Rows from block 10 of the audio encoder of a small contrastive audio-text model, named by matrix and row number. Rows with one number belong to one channel. Each number is 128 + 24 x the weight over its row's rms, rounded and kept within 0 to 255. All counts start at 0. After the name is the row's rms in percent of the matrix's.
After each channel's rows are labels from the 100 clips, of 14976, where the channel reaches its highest value: "top examples" is what is common among them; "peak in band" is the frequency band that holds the peak. Only what is clearly more common there than usual is listed. The data: single notes of 20 synthesised instruments. In brackets: how many of the 100.
# convs1: grouped (15 groups) 3x3 conv (encoder.blocks.10.convs.1.weight, 240x16x3x3), inputs within the group 0-15, a 3x3 kernel for each
# convs2: expand pointwise conv (encoder.blocks.10.convs.2.weight, 240x240x1x1, transposed), outputs 0-239

convs1.217 095 [110 132 138 142 134 102 142 153 120 159 143 144 142 115  99 118 122 148 166 171 163 137 133 130 101 144 182 130 118  91 130 125  97 117 149 177 152 129 132 127 106 133 106 171 148 122 108 137 160 138 152 122 161 111 145 125 129 148 152 128  81 129  93  96 128 139 124 151 155 139  98 112 105 144  90 147 125  97 108 135  78 128  85 102 150 132  75 150 157 153 160 121 141 142 146 162 121 115 162 163 146 150 164 124 161 111  94 106 143 102 101 115 149 115 142 152 157 126 128 124 139 111 119 107  96 100 100 139 160 106 119 131 169 158 152 100  98 187  81 112 144 118 177 125]
convs2.217 090 [123 139 143  79 119 136 141 111 132  92  87 124 147 141 141  85 112 113 102  99 105 125  65 142 149 126  88 163 111 142 103 140 132 158  94 126 153  90 129  85 163 180 136 132 120 119 108 105 151 119 151 158 153 128 134 136 124 152 146 118 108 119 111 132 118  92 131 118  85 121 105 147 105 119 103  92 152 126 112 161 117 122 115  88 110 143 131 147 131  97 148 116 108 127  80 131 161 164 139 125 140 166 124 126 134 111 178  74 115 128 144 116  90 130 136 121  87 104 129 155 140 161  67 155 108  92 156 114 109 149  88 188  90 100 145 102 147 129 130 138  98 128 121 111 141 125 131 135 106 114 166 103 146 126 132 123 137 127  97 146 100 174 155  87  98 129  94  88 120 114 115  65 132 145 120 121 133 134 114 121 118 129 147  92 138 135 151 110 105 132 126 190 104 127  92 130 168 143 120 159 165 165 106 126 108  94 139 143 152 116 113 156 107 134 113 116 130 139 105 153  95 121  94 110 132 127 139 109  69 116  94  85 147 112 138 123 108  99 131  95]
top examples: octave 6 (70); D (52); note: D6 (52)
peak in band: 500 to 1000 Hz (53); 250 to 500 Hz (30)

convs1.30 097 [ 88 103 107 107 133 155 127 123 142 139 110  97 139 126 130  86 123 144 102 115 137 110 140 128 177 139 145 150 103 102 149 162 120  98  70  90 138 164 153 155 148 138  95  86  92 125 151 108 103 122 137 145 159 136  81 127 118 112 121 115  85  98 127 160 129  96 145 122 166 113  89 139 147  96 137 123  93 113 164 175 161 141 110  71 148 137 129 156 147 126 101 160 145 126 114 102 112 140 157 138 131 142 128 109 149 113 149 131 104 190 143 107 135 131  99 118 108 112  87 137  88 123 153  92 139 135 107 137 118  92 125 121 121 103  92  91 100 129 148 133 130 144 140 173]
convs2.30 094 [171 166 155 140 125 105  88 117 158 122  85 147 107 143 121 126 160 117 138 155 140 160 155  72 128 113 172  89 130 118 131 141  90 134 118 151 164 137 116 169 117 145 112 112 152 160 118 154 150 106  89 121 144 153 103 122 123 145 142 183 105  97 149 110 133 106 149 105 120 136  87 119 101 146  98 132  92 162 145  86  89 141 104 128 117 162 127 150 105 150 155 126 111 107 156 157 107 166 122  92 144 115 141 155 140 125 113  95 144 156 131  77 123 111 145 117 140 148 143  82 141 129 136 109 131 157  77 112 130 109 152 110 140 112 116 166 140 120 142  81 130 152 143 145 102 139 106 102 171  74 171 100 110  99  88  79 155 123 132 121 111  97 110 120 123 151 143  99 138  98 158 108  99 153 104  98 124 156 119 139 145 112 123 122 116 131 134  99 157 106 109 106 149 128 112 130 101  72 132 115 113  87 126 145 101 103 141 152 115  81 130 143 153 114  98 138 147  99 163 133 167 100 113 161 129 135 183 138 130 158 137 166  96 135 141 113 123 121 123 114]
top examples: octave 5 (51); A (42); clipping (34); text has "clipped" (34)
peak in band: 250 to 500 Hz (57); 0 to 250 Hz (32)

convs1.211 099 [154 153 129 132 109 131 100 103 162 153 175 144 119 104 116 108 127  88 111 138 126 105  91  84  97 151 152 143 142  92 116 135 155 126 120 127 118 103 105  90 150 117 101 170 139 104 116 126 146 154 114  80 109 100  97  78 113 111  90 127 164 113  86  97  87  90 140 116 122 142 144 149 126  81 117 111 112  92 150  95  89 143 135 147 122 145 148 128 122 106 156 140 117 109 123  86 108 105 130 141 113 124 127 102 111 157 157 168 146 165 132 117 112 157 117 112 155 112 120 134 125 110 110 141 172 163 124 146 109  87 120 157 116 134 103 120 156 159 130 157 197 105 119 132]
convs2.211 091 [165 142 123 138 142 133 130 142 138 129  78 148 122 116 104 134 155 113 118 163  84 112 152 141  76 158 110 110 100 151 113 105 159 124 121 145 140 135  68 130  89 112 124 160  98 126 145 126 138  78 120 112 144  83 129 110 133 124 164  93  94 147 131 132 140 122 100 129 151 166 114 133 108 114  96 103  97 162 100 161 145 128 123  74 101 118 103 118 122 107 146 130 109 122 171 172  99  72  93  95 168 159 129 122 167 121 116  97 101 114  87 116 126 139 124 126 153 141 108 117  91 100 100 115 126 119 154 100 143 159 140 147 110  98 133 168 115 166 135 116 128 156 166 137 117  97  97 159 160 146 126 136 124  98 131  93 109 119 140 113 114 140 112 132 122 188  98 150  83 124 156 127 125 111 146 121  92 110 160 112 142 156 121 132 137 139 125  85 148 118 128 134 113 111 176 119 141 147 126 162 136 122 125 153 106 143 101 113 137 100 152 177 167 107 116 163  88 158 137 103 149 128  89 100 127  78 105 135  97 100 133  77 111 133 129 114 108  93 157 139]
top examples: D# (75); octave 4 (74); note: D#4 (74)
peak in band: 250 to 500 Hz (67); 500 to 1000 Hz (33)

convs1.3 102 [128 103 122  95 110 148 159 138 141 109  84 118  99 138 121 176 180 148 134 154 142 154 166 121 155 143 132 139 120 114 107 158 127 113  83  86 147 108 116 116 159 128 195 182 124 108 138 145 151 168 156 111 128 121 136 128 150 149  92 140 176 157 152 110 150 137 146 103 153 102 104 126 165 134 110 165 140 116 142 137 141 110 124 122 139 118 126 130 179 183 129 109 153 127 135 155 103 112 103 104 118 128 155 126 181 146 113 131  98  88 135 145 152 141 110 145 120 142 137 109 150  96 103 149 105 100 150 121 150  91  74  97 142 132 151 106 110 108 114 115 149 144 147  98]
convs2.3 102 [119 113 129 139 146 129 147 142 159  98 118 125 113 119  94  93  98 150 137 143 143 101 137 100  99 143 164 135 159  89 107 141 121 124 106 130 130 103 104 134 113 132 149 140  96 158 129 151 123 160 149 125 116 112 117 100 116  97 136 102  98 134 153 127 139 125 148 109 148 127  91  75 135 145 150 159 151 108 125 110 103 128 139 113 119 172  90 163  87  89 108 100 117 129 129 104 157 145 205 153 127 143 117 168 175  74  83 136 123 161 149  94 105  93 125 169 109  92 129 135 173 108 124 100  74 127  95 112 141 135 118  85 126 156 153 145 124 122 100  91 130  92  99 148 119 137 132 137  99 101 137 140  78 141 118 127 135 121 159  89 108 105  95 106 109 158 102 144 113 101 146 112 159 150 112 154 131 117 144 135  86 125 151  92 110 149 150 125 150 112 139  99  87 126 152 132 114 126 122 158 105 144  82 120  87 147 128 160 128 124 188 116 148 142 102 115 151  93 109 100 131 140 123 124 151 182 127 157  90 137 152 128 124 101 155 126 109  81 102 124]
top examples: F (55); octave 6 (32); note: F6 (31)
peak in band: 500 to 1000 Hz (41); 0 to 250 Hz (30)

convs1.65 099 [117 109 136 142 127 145 119 150  95  79 104 135 102 115 113 106 158 158 117 111 140 108 132 135 168 120 117 105 161 152  95 101 123 167 186 112 152 155 117 120 143 105 143 134 137 112 118 137 101 119  91 127 139 130 164 128 178 145 108  87 153 116  75  91 128 132 126 123 122 142 112 151 127 171 162 137 156 147  80 100  93 102 105 141  96  94 106 113 140 119 164 117 144 150 120 156 124 124 108 146 164 120 115 157 128 112 104 104 143 110 136 105 145  97  96 135 150 126  92 114 137 123 148 145 142 132  87 118 149 106  93 128 142 151 168  62 113  94 158 136 113 155 178 156]
convs2.65 096 [111  99 137  86 135 133 138 117 163 110 154 131 169 144 160 143 145 156 145 131 161 118 111  94 125 129  77 138 125 159 118 151 117 136 110 127 149  91 155 144 117 132 109 133 131 137  92 133 118 155 148 203 153 106 176 137 123 140 157 111 128 127 152 138 100  88 115 140 125 164 164 141 109 117 142 127 154 153  96 115 113 134 120 155 113 139 171 141 141 127 144 126 139 109  89 120 154 170 161 110 206 139 143 138 115 134 159 129 111 146 124  98 131 146 149 153 137 141 140 114 176  92 156 145 149 131 155 128 109 148 110 133  90 136 114 103 138 105 105 152 126 135  89 158 163 122 122 108  86  85 123 106 107 132 102 103 102 109 169  95 138 103 146 141 115 155 118 129 153 163 129 142 134 158 149 156 131 138 108 103 143 104 119 114 112 128 117 120 148 121 100 151 168 136 124 136 142 166 158 150 139 104  97 116 111 151 128 103 120 135 116 102 105 152 197 108 146  88 185 101 122 108  80  95 130 165 124 126  79 186 140 105 141 122 170 102 162 148 136 160]
top examples: octave 5 (71); short note (64); F (55); note: F5 (42)
peak in band: 250 to 500 Hz (76)

convs1.165 105 [ 92 149 134 109 107 153 132 151 132 107  97 116 119 114 138 126 157 113 133 136 141 141 175 159 100 146 124 124 144 160 139 159 133  79  91  67 145 141 129 149 155 152 139 159 141 136 109 125 134 117  92 165 156 130  81 114 145  97 101 111 120 101 106 106 149  93 141 103 114 136 128 142 114 142 135 104 110 122 144 103  99  86 128 180 126 119  95 102 121  77  93 132 174  82 101 140 107 170 152 109 150 126 147 103 143  99 139  78 104 110  85 106 142 128 115 150 122 128 144 156 153 150 128 147 165 150 110 110 125 108 139 115 148 165 138 139 126 147 108 142 170  96  83 146]
convs2.165 094 [109  83  94 107  66 158 138 158 148 154 133 145 162  80  92 136 128  92  67 105 151 145 109 111 100  90 116 101 100 124 105 158 163 122  94 164 113 105 141 123 126 154 169 116 112 127  83 120 127 108 110 150 111 116 113 151 173 118  68 124 134 136 113  90 140 147  95 152  94 143 120 124 106 145 124 121 135 142 117 144 128 137 140 116 141 160 125  83 121 108  92 115 135  75 100 112 143 150 147 142 143 166 148 126 149 153 160 141 100 136 100  79  91 128 106 130  81 115 134 105 160 148  87 157 114 106 127 128 132 157 105 144 117 154 128 159 123  94  65 126 149  67 115 144 151 118 144 145 101 126  98 154 169 111 151 151 115 126 125 146 106 135 150 125 134  78 100 105 158 107 115  90 147 129 111  93 142 146 116 133 168 107 139 110 142 107 132 110 135 113 108 149 119 121 143  93  92  98 109 112 110 131 129 124 126 116 114 144 115 115 133 113 130  96 163 100 133 108  87  87  95 115 115 131 106 136 110 121 134 105 123 102 141 119 142 104 132  82 157  92]
top examples: clipping (57); text has "clipped" (57); bass guitar-like (29); octave 1 (28)
peak in band: 250 to 500 Hz (97)

convs1.86 093 [150 120 131 125 126 132 109 168 109 130  75 104 184 178 175 115 137 105 153 148  96 146 176 126 154  93 156 144 127 120 118  89 102 175 152 114 136 127 155 116 143 136 141 168 112 104 135  99 115 135 122 128 144 116  83 120  90 106 121 112 128 170 103 166 123 134 168 131 128 126 152 109 126 150 100 103  96 118 153 129 158 119 161 143 141 133 159  94 120 132 119 158 104 150 113 146  94 147 138  98 122 146 132 105 104 116 144 122 180 157 121 137 132 168  79 107 107 125 129 107 141 105  87 142 141 122 124 109 121 104 109 128 178 131 161 139 104 133 143 164 140  96  79 159]
convs2.86 104 [ 89 124 109 144 152 169 104 133 114 123 140 154 159 127 130 153 135 160 115 126 158 117 154 131 102 126 126 102 117 132 117 117 126 116 103  95 134 133 116 152 133 106  89 146 141  93 170 126 142 129 166 108  72  89 157 126 150 156 122 116 129 126 155 137 119 118 104 112 171 120 153 106 121 157 101 108 132 155 129 144 108  98 130 154 167 143 101 104 139 140 139 104 108 108 103 118 124 111 122 121 202 102 116 139 140 127 124 145 133  89  80 148 124 112 139 119 120  96 111 136 117 132 141 141 165 138 128  99 139 149 109 146  84 137 176  90 141 109 157  98 161 140 166 170 131 135 111 114 141 131 152 107 126 167 172 132 147 142 149 110 120 131 159 145 170 141 127  95 114 126 141 150 125 160 148  83 141 129 131  75 100 184 119 137 133 143  82 151 157 142 143 144 120 100 125 138 137 100 111 118 146 135  94 108 114 152 106 114 102 112 136 185 122 151 184 126 146 148 207 128 188 145 103 134 143 196 130 135 109 129 166 142 103 115 157 104 106 143 152  92]
top examples: clipping (94); text has "clipped" (94)
peak in band: 0 to 250 Hz (94)

convs1.116 093 [130 150 121 157 171 157 114 155 134 115  88 111 134 147 128 157 177 107 113 109 116 122 118 128 143 155 116 106 135 108  91 124 138 135 147 129  81 108  98 128 140 156  85 131 117 141 130 154 161 117 115 124 113 153  87 115 171 150 115 107  85 108 120 137  91 142 115 112 166 101 126 138 111 110 150 160 150 151 145 112 131 100 119 159 134 106 151 155 115 116 163 122 130 191 128 183 124 132 148  80 132 137 103 155 109 130 142 110 155 119 150 121  95 127 124 112 119 111 104 145 140 118 124 109 106 101  66 116 172  97 155 102 142 150 107 167 119 183 130 131 157  75  91 132]
convs2.116 087 [107 101 127 156  95  97 118  99 173 101 141 162 154  85 128 108 132 155 113 124 158 125 114 113 108 124 126 101 151 128 120 108 121  84 103 148 156 110 121  89 105 107 104 153 125 136  83 146 155 119 125 137 106 126 129 108 120  96 105 121 171 119 124 148 115 103 119 109 148 113 120 154 106 157 103 136 169 116 124 171 165 129 118 123 147 161 114  90 114 167 152 116 101 127 120 133 142 132 102  90 168 136 127 158 119  98 169  96 147 117  92 117 150 123 117 133 113 101 111 123 135 153  92 141 120 147 164 111  79 109 102 105  98 127 154 108 155 168 118 154 159 117 143 143 165 103 152 118 100 126 103 105  92 143  85  92 103 134 173 137  84 130  92 172 147  79 113 131  91 111 113 156  99 130 135 107 122 175  67 119 100 104 137 103 139 136 134 156 162 152 115 125 106 138 108  63 143 133 132 118 180 105 132 125 127 117 118 174 125 119 121 155  77 125 141 143 144 115 123 116 141 112  83 159 137 166 138 144 148 136 161 123 105 101 112 116 157  84 114 118]
top examples: clipping (95); text has "clipped" (95)
peak in band: 0 to 250 Hz (100)

convs1.194 098 [157 151 112 121 123 135 110  71  92 134 118 113 101 104 103 137 134 158 135 155 148 152 124 145 153 149  91 120 121 151 121 141 181  83  98 143 150 159 148 135 147 145 142 133 130 155 119 140 102  97 112 132 136 153  90  83  94 114 153 160 167 186 149 119 152 138 133 116 149 107 137 176 140 125 153 102 101 103 120 124  88 145 150 130 120 137  99 128  83  88 148 118 135 146 144 137 138 101 134  81  76  78 134 139 112 156 154 161 143 150 108 158 162 140  85  76 125 121 109 124 111 138 130 135 129 103 130 133 158 106 118 160 121 112 115 118 125 163 131 134 149 171 148 156]
convs2.194 116 [126  97 114 117 125 136 128 135 122 107 130 142 143  94 130 109  84 103 117 113 131 117 128  79 139 133 138 138 170 104 134 128 113 145 128 126 111 104 133  89 136 117 191 135 123 100 130 144 114 131 143 166 126 120 106 141 101  79  76 155 127  99 112 113 109 173 119 122 112 145 107  89 148 124 173  71 108  90 137 141 167  92 139 103 119 116 120 135 127 127  84 109 133 150 146 168 149 164 117 106 124 134 123 131 133  97 141  94 142 135 139 123 102 100 113 114 157  97 138 113 155 130 143 108 137 131  85 101  94 108 131 118 122 126 144 114 141 130 132 103 101 117 138  82 110 130  89 167 149 112 108  91  97 189 131 114  91 144 160 165 132 135 131  87 143  99 145 181  89 105 117 112 116 103 105 147 125 100 108  99 107 111 134 106 156 109 171 133  96  97 150 101 151 174 174 168 134 103 138 126 114 130  91 134 130 151 114 117 146 140 173  86 103 107 118  95 102 121 122 104 118 111 113 171 129 142 127 103 121 130 141  81 116  98 114  99  75  76 105  95]
top examples: D# (37); note: D#4 (35); trumpet-like (27)
peak in band: 500 to 1000 Hz (40)

convs1.109 097 [ 91 117 111 120  93 142 141 167 108 109 114 121 101  89 120 141 123 156 103 100  86 121 130 149 126 145 153  90 122  92 136 123 126 173 162 146 133 148 130 172 170 123 116 161  92 142 112 130 137  97 146 128 138 114  88  92 147 147 127 148 148 143 156 169 156 112 117 149 113 123 147 110 149  95  70 101 153 140 132 137 149  91 101 118 107 152  93 144 131 144  87  88  64 134 137  93 141 145 112 110 144 163  95 119 143  87 128 141 133 112 124 120 147 154  96 160 100 118 151 172 113 139 117 148 133 150 136 153 152 147 135 143 147 114 120 154 105  82 159 130 146 169 160 114]
convs2.109 101 [116  64 146 138 109 144 104  85 151 145 133 162 142 104 161 137 178 158 106 144 122 152 151 113  73 100  86  86 131 114  89 128 170 125 142 143 150  74 100 131 148 111 111  94 115  97  92 145 138 151 168 140 117 107 163 137 101 164 140 114 169 149 122 118  99 125 110  81 178 129 156 129 124 137 141 124 156 107 139  96 103  95  95  94 149 140 150 100 152 150 150 130 108 114 127 142  99 159  93 128 122 111 102 146 147 145 153 118 127 166 107 117 124 111 153 148 111 131 118  65 171 125 140 137 159 144 142 160 128 168 126 121  61 111 141 148 120 128 142 123 133 150 111 174 138 134 142 110 138  96 152 114 133  85 141 105 141 144 126 120 127 152 141 138 142 141 118  96 127 114 121 154 114 167 164 110 134 163 104 136 132 117 115 133 136 123  89 135 111 120 127 114 161  93 110 111 105 135 151 158 125  89 118  97 155  87 119 137 118 132 172 171 122 129 146  83 130  99 170 139 146 110 132 131 121 196 135 123  75 149 144 118 102 115 140 148 117 119 125 140]
top examples: clipping (57); text has "clipped" (57); octave 3 (56); F (34)
peak in band: 0 to 250 Hz (97)

convs1.159 101 [124 121 151 125 117 123 115 124 127  92 109  76 118 131 134 152 136 146 120 112 108  88  96 129 168 129 162 148 173 147 122 130 130 164 133 116 169 165 124 149 145 125 111  95 140 123 122  89 113 146 119 147 162 128 122 133 112 117 124 141 156  95 129 116  93 129 146 139 156 162 167 130 135 150 136  98 140 130 107 140 119 136 165 133 122 119 137 140 167 128  81 102 130  98 113 142 110 112 137 181 174 184 116 119 157  97  81 105 157 152 121 143 148  92 142 107  93 124 110  73 102 111 128 143 149 178 111 106 147 113 124 114  99 116 115  78  79 104 117  83 127 149 162 167]
convs2.159 109 [133 103 159  93 118 157 114  65 173  84 147 132 138 158 139 161 143 128 122 121 111 132 144 112 129  88 148 131 136 175 166 102 141 107 131 126 120 137 123 115 126  88 108 147 137 126  93 134 117 118 107 135 170 104 138 128 149 157 169 109 114 127 133 145  69 106 115 145 157 132 136 122  98 190  97 113 137 147 123  85 126 101 134 147 163 159 119 132 137 122 154 142 112 110 118 107 116 167 127 130 168 147 148 160 114 133 140 116  94 147 118  84 131 143  96 136 111 149 136  85 174  82 124 148 163 120 119  76 100 136  97 127 106 160 138 102 102 140 143 123 153 100 137 133 132 171  88 138 111  81 162 103  98 123 124  70  94 122 126 123 155  86 163 141 163 163 129 132 122 170 133 144  90 143 154 121 124 141 115 119 149 107 133 175 138 121 151  86 124 139  87 149 121 128 107 149 109 160 145 126 123 113 113 121 121 130  73 101  79 114 125  97 128 150 164  94 147  80 161 120 177 144 127 126 121 138 159 117 129 129 148  97 134 152 129 106 135 122 109 141]
top examples: octave 5 (66); sine tone (35); note: F#5 (29)
peak in band: 250 to 500 Hz (68)

convs1.237 098 [122 139 127  84  85 157 141 116 135  87  95 114 118 144  86 156 130 121 121 103 163 118 113 190 115  82 123 100 100  95 140 153 134 143 154 114 154 137 161 171 123 156 125  83 110 167 146 166 120 112  95 142  86 150 114 134 103 148 110 149 104 104 151 113 133 178 120 102 152 142 139 125 108 104  87 116 111 100 158 162 166 145  99 108 116 100 100 116 114 142 127  85 108 125 127  86 130 124 109  81 162 148 139 122 153 128 126 126 107 129 139 124  82  91  95 105 101  89 116 148 113 144 104 118 122  98 156 114 118 132 132 121 148 105 134  87 129 149 137 107 135 129 121 167]
convs2.237 093 [108  81 110 130 100 155 141 143 165 139 176 172 139  91 132 162 117 146 103 100 119 100 113 129 163 102 130 151  99 141 162 119 145  88 131 156 135 121 125 116 129 147 154 118 125  95 133 103 154 138 124 191 122 110 154 132 125 168 113 114 109 123 112 114 115 142 163 128  88 129 146 154 141 156 109  98 118 156 105 118 136 140 143 116 117 115 130 105 111 100 109 158 148  94 111 165 123 162 136 107 142 114  93 153 146 109 117  87 120 153 125 100 103 128 141 133 123 151 140 107 127 120 121 134 120  79  86  92 106 134  90 144 122 117  87 147 159 137 115 158 129 122 101 113 122 129 122 139 144 142  72 162 137 118 121 133  98 128 129 147 123 101 129 133 125 107  99 142 111 124  98 124 139 172 147 131 151 175  75 105 148 111  76 115 132 148 128 133 109 135 127 105 128 128 141 121  87 132  90 121 106 193  88 127 120  86 135 157 152  84 101 154 142  85 167  79 121 118 120  80 129 163 110 154  93 106 111 172 118 102 148 170 144 113  76 127 133  67 143 111]
top examples: D# (41); note: D#5 (39)
peak in band: 250 to 500 Hz (63)

convs1.39 105 [112 120  86 114 119 112  92  81  95 144 144 116 130 110  94 121 137 146 151 161 123  93 114  97 133 127 126 183 172 148 171 135 166 119  86  88 121 127 123 109  94 113 125 138 169 107 150 150 152 124  94 110 133 106 153 143 127 144 119 138 125 111 121 106 152 157 134 139 129 100  85 118 100 146  92 149 119 142 117 101 107 128 101 130 139 131 136 111 132 154 133 167 170 136 119 144 100 117 122 102 110 140 136 130 133 165 139 120 144 117 139 132 165 126  79  93  76 168 188 145  79  86  97 120 115  99 113 151 154  91 124 109 145 133 147 136 119 146 183 128 111 141  91 119]
convs2.39 111 [137 128  83 100 114 111 113 113 136 129 107  96 137 130 128 101 132 118 130 136 133 132 126  76 111 157 157 138 150 110  93 132 136 142 123 161 104 148 116 119  76 112 132 101 158 176 104 150 115 117 105 134 133 114 106 134 129 142 148 146 122 131 124 100 100 150 163 105 117 131 115  99 122 116 140 127  81 156 144 130 137 180 158 136 136 132 110 132 137 112 133  84 114 127 107 143 130 127 166 179 139 135 140 166 152 119  84 128 145 127 203 125 114 150  98 149 140 154 116 112 126 130 154 104 103 140 156  89 117 138 116 133 145 157 165 153 148 130 141 118 112 137 106 134 117 120 172  87 146 133 148 110 141  97 164 121 111 121 136 117 139  90 114 136  90 140 150 127 157 132 113 148 139 125 107 155 137 128  77  97 119 111 165  79 128  97 107 121 158 100 166  88 110 135  48 148 111 159 143 156 104 103 107 120 141 101 192 118 185 112 153 160 126 144 106 151 154  84 145  91 113 104 101 135  85 119 173 137 159 133  99 152 117 157 101 120  98 168 152 153]
top examples: F (48)
peak in band: 500 to 1000 Hz (34)

convs1.150 103 [137 125 128 132 128 127 121 147 178  99 125 103 116  83 101 140 116 107 137 127 155 108 135 128 111  92  94 148 146 106 170 162 128 124 110  85 113 104  95 153 142 143 121 132 178 130 110 101 175 170 147 154 150 158 100 143 115 167 130 141 123 103 104 125 120 139 148 145 161 121 159  87 115 111 112 105 156 129 120 108 107  88 107 149  74 119 169 169 154 144 128 126 133 112 136 132 151 126 127  95 106 134  89 100 155 153 112 128 162  99  97 137  78  97 140 120 158  84  96  89 166 109 102 150 143 136 105 105 127  91 122 102 133 147 149 135 153 134 164 141  96 111 118 157]
convs2.150 091 [150 155 131 158  94 119 105 155 146 122 144 103 146 145 186 100 160 146  91 192 140 147 120 117  93  97 161 101 134 135 103  94 112 145 116  99 158 135 159 170 107 158 103  93 100 129 125 144 146 146 102 122 120  99 143  79 118 125 130 122 131 139 121 135  98 116 145  93 139 129 144  78 119 154 116 127 128 125 119 156 125 168 118 145 142 132  99 134 115 112 155 137  96 138 158 166 132 137 110 128 124 157 104 121 140 144 159 138 124 118 109 149 110 112  96 124 145 139 108 124 143 134  77 151 167 146 135 125 162 104 179 126 139 101 104  84 106 146 138  97 172 109 154 174 144  86 127 121 124 140 126 125 145  98 139 154  94 122 138 110  98 127 178 159 178 162 126 133 101 173  87 103 139 126 144 117 113 128 122 109 118 177 125 112  95 112 136 124 109 147 138 105 115 140 109 109 128  74 108 128 162  89 130 164 107 120 120 145  84 141 150 120 125 100 101 110 154 151 169  85 155 133 130 147 177 176 145 111 108 127 111 101  95 111 167 108 148  96 108  94]
top examples: clipping (99); text has "clipped" (99)
peak in band: 0 to 250 Hz (100)

convs1.171 109 [123 143 128 131  97 133 115 141 142 157 136 145 109 122 117 121 105  96  73 138 160 104 154 146 108 156 115 130 180 165 163 177 117 115 136 110 116 137 138 139 109 135 122 133 142 135 115 105 138 117 135 137 113 156 116 100 143 108 106 160  94  99 134 161  94  81 117  99  90 117  85 129 138 109 133 158 118 101 109 120  87 100 143 154 139 119 166 153 139 123 145 163 199 115  87 167  92 116 146 145 165 156 162 108 112  77  88 114 133 106 125 114  96 100 100 121 105 115 136 126 132 114 166 104 119 154  98  99 127 121 148 132 167 172 166 119 130 153 118 148 126 131  93 117]
convs2.171 100 [117 124 150 120  64 133 144 154 139 119 173 158 172  88 133 104 162 112 126 137 151 132 125 145 153  91  89 115 134 149 131  88 126 111 109 126 144 134 140 153 107 167 127 111 142 110  84 164 147 119 131 130 119 104 132 138 165 116 133 107 123 121 116 111  86 109 102 117 118 145 183  94 146 127 119 131 167 115 135 134 147 139 109 150 122 130 130  89 115  99  90 159  77 126  96 130 118 170 129 114 165 133 139 141 150 183 161 120 113 134 114  97  85 128 147 173 128 138 127 110 151 112 133 163 168 112 151 124 112 138  99 164 130 121 100  89 133 114 132 168 110  87 107 119 137 127 110 112  75 112 147 126 116 149 132  80  92 151 121 147  99 147 177  67 189 104  84 129 115 116 108 118 123 119 118  96 129 147 125 126 150 136 124 136 133 137 140 104 111 149  93  88 157  78 113 119 138 117 146 142 126 120 134 116 149 116 144 176 132 105 119 123  96  86 129 112 121  87 155 121 138 128  85 123 151 185 125 117 104 139 108  99 153 107 130 112 172  91 149 103]
top examples: clipping (70); text has "clipped" (70); octave 1 (37); bass guitar-like (30)
peak in band: 250 to 500 Hz (100)

convs1.130 101 [ 74 126 147 139 111 178  88 113 135  92 160 123 119 185 176 118 170 158 162 160 158 133 121 148  87  95 125 113 143 149  75 113 145  94  92  90 135 130 152 128  80 135 135 135 128 149 153  80 160 160  81 106 118 131 129  87 135 130 101  96 133 113 122 128 120 102 127 118 132  83  83  92 144 142 100  92 120 108 154 151 128 134 146 138 126 135 116 124 106 127 131 129 111 131 113 127 109 156 114 113 105 143 111 137 143 153 156 143 108 123 123 112 112 139  98  80 125  92 108  94 119 152 123 152 154 137 148 125 120 161 130 140  99 121  92 162 164 152 119 155 126 103 104 123]
convs2.130 096 [ 87 133 115 121 109 132 102 162 140 121 114 175 141 113 128 147 173 110  90 114 113  91 114 123 105  85 113 106 123 130  98  92 140 121 131  90 146 139 138 134 111 129 127 121 132  76 119 106 134 131 166 166 142 119 134 114 141 161 160 121 107 116  89 128 118 130  70 129 142 110 152 114  84 150  88  92 118 173 112 142 137 144 157 140 144 135  97 129  93 129 165 158 128  98 142 151 106 143 101 130 163 119 126 142 138 120 117  73 124 120  80 103 133 102 129 106 138 140 160  86 139 104 131  91 160 136 107 126 106 169 113 166  83 116 125 148 118 135 159 128 146 140 135 175 117 143 130 121 130 112 115 120 164  99  85  93 114 105  87 128 102 113 167 159 153 170 119 107 124  85 106 124 157 148 163 103  94 108 147 119 118 136 147 162  75 169 155  95 149 133 139  99 109 134 115 124 134 119 163 149 165 174 120 118 112 119 156 106 114  77 142 150 126 169 154  96 113 160 129  78 121  91 110 166 108 135 117 148 124 134 128 156 149 130 112 127 121 110  84 109]
top examples: octave 6 (58); C# (43); note: C#6 (42); note: D#5 (39)
peak in band: 500 to 1000 Hz (42); 250 to 500 Hz (40)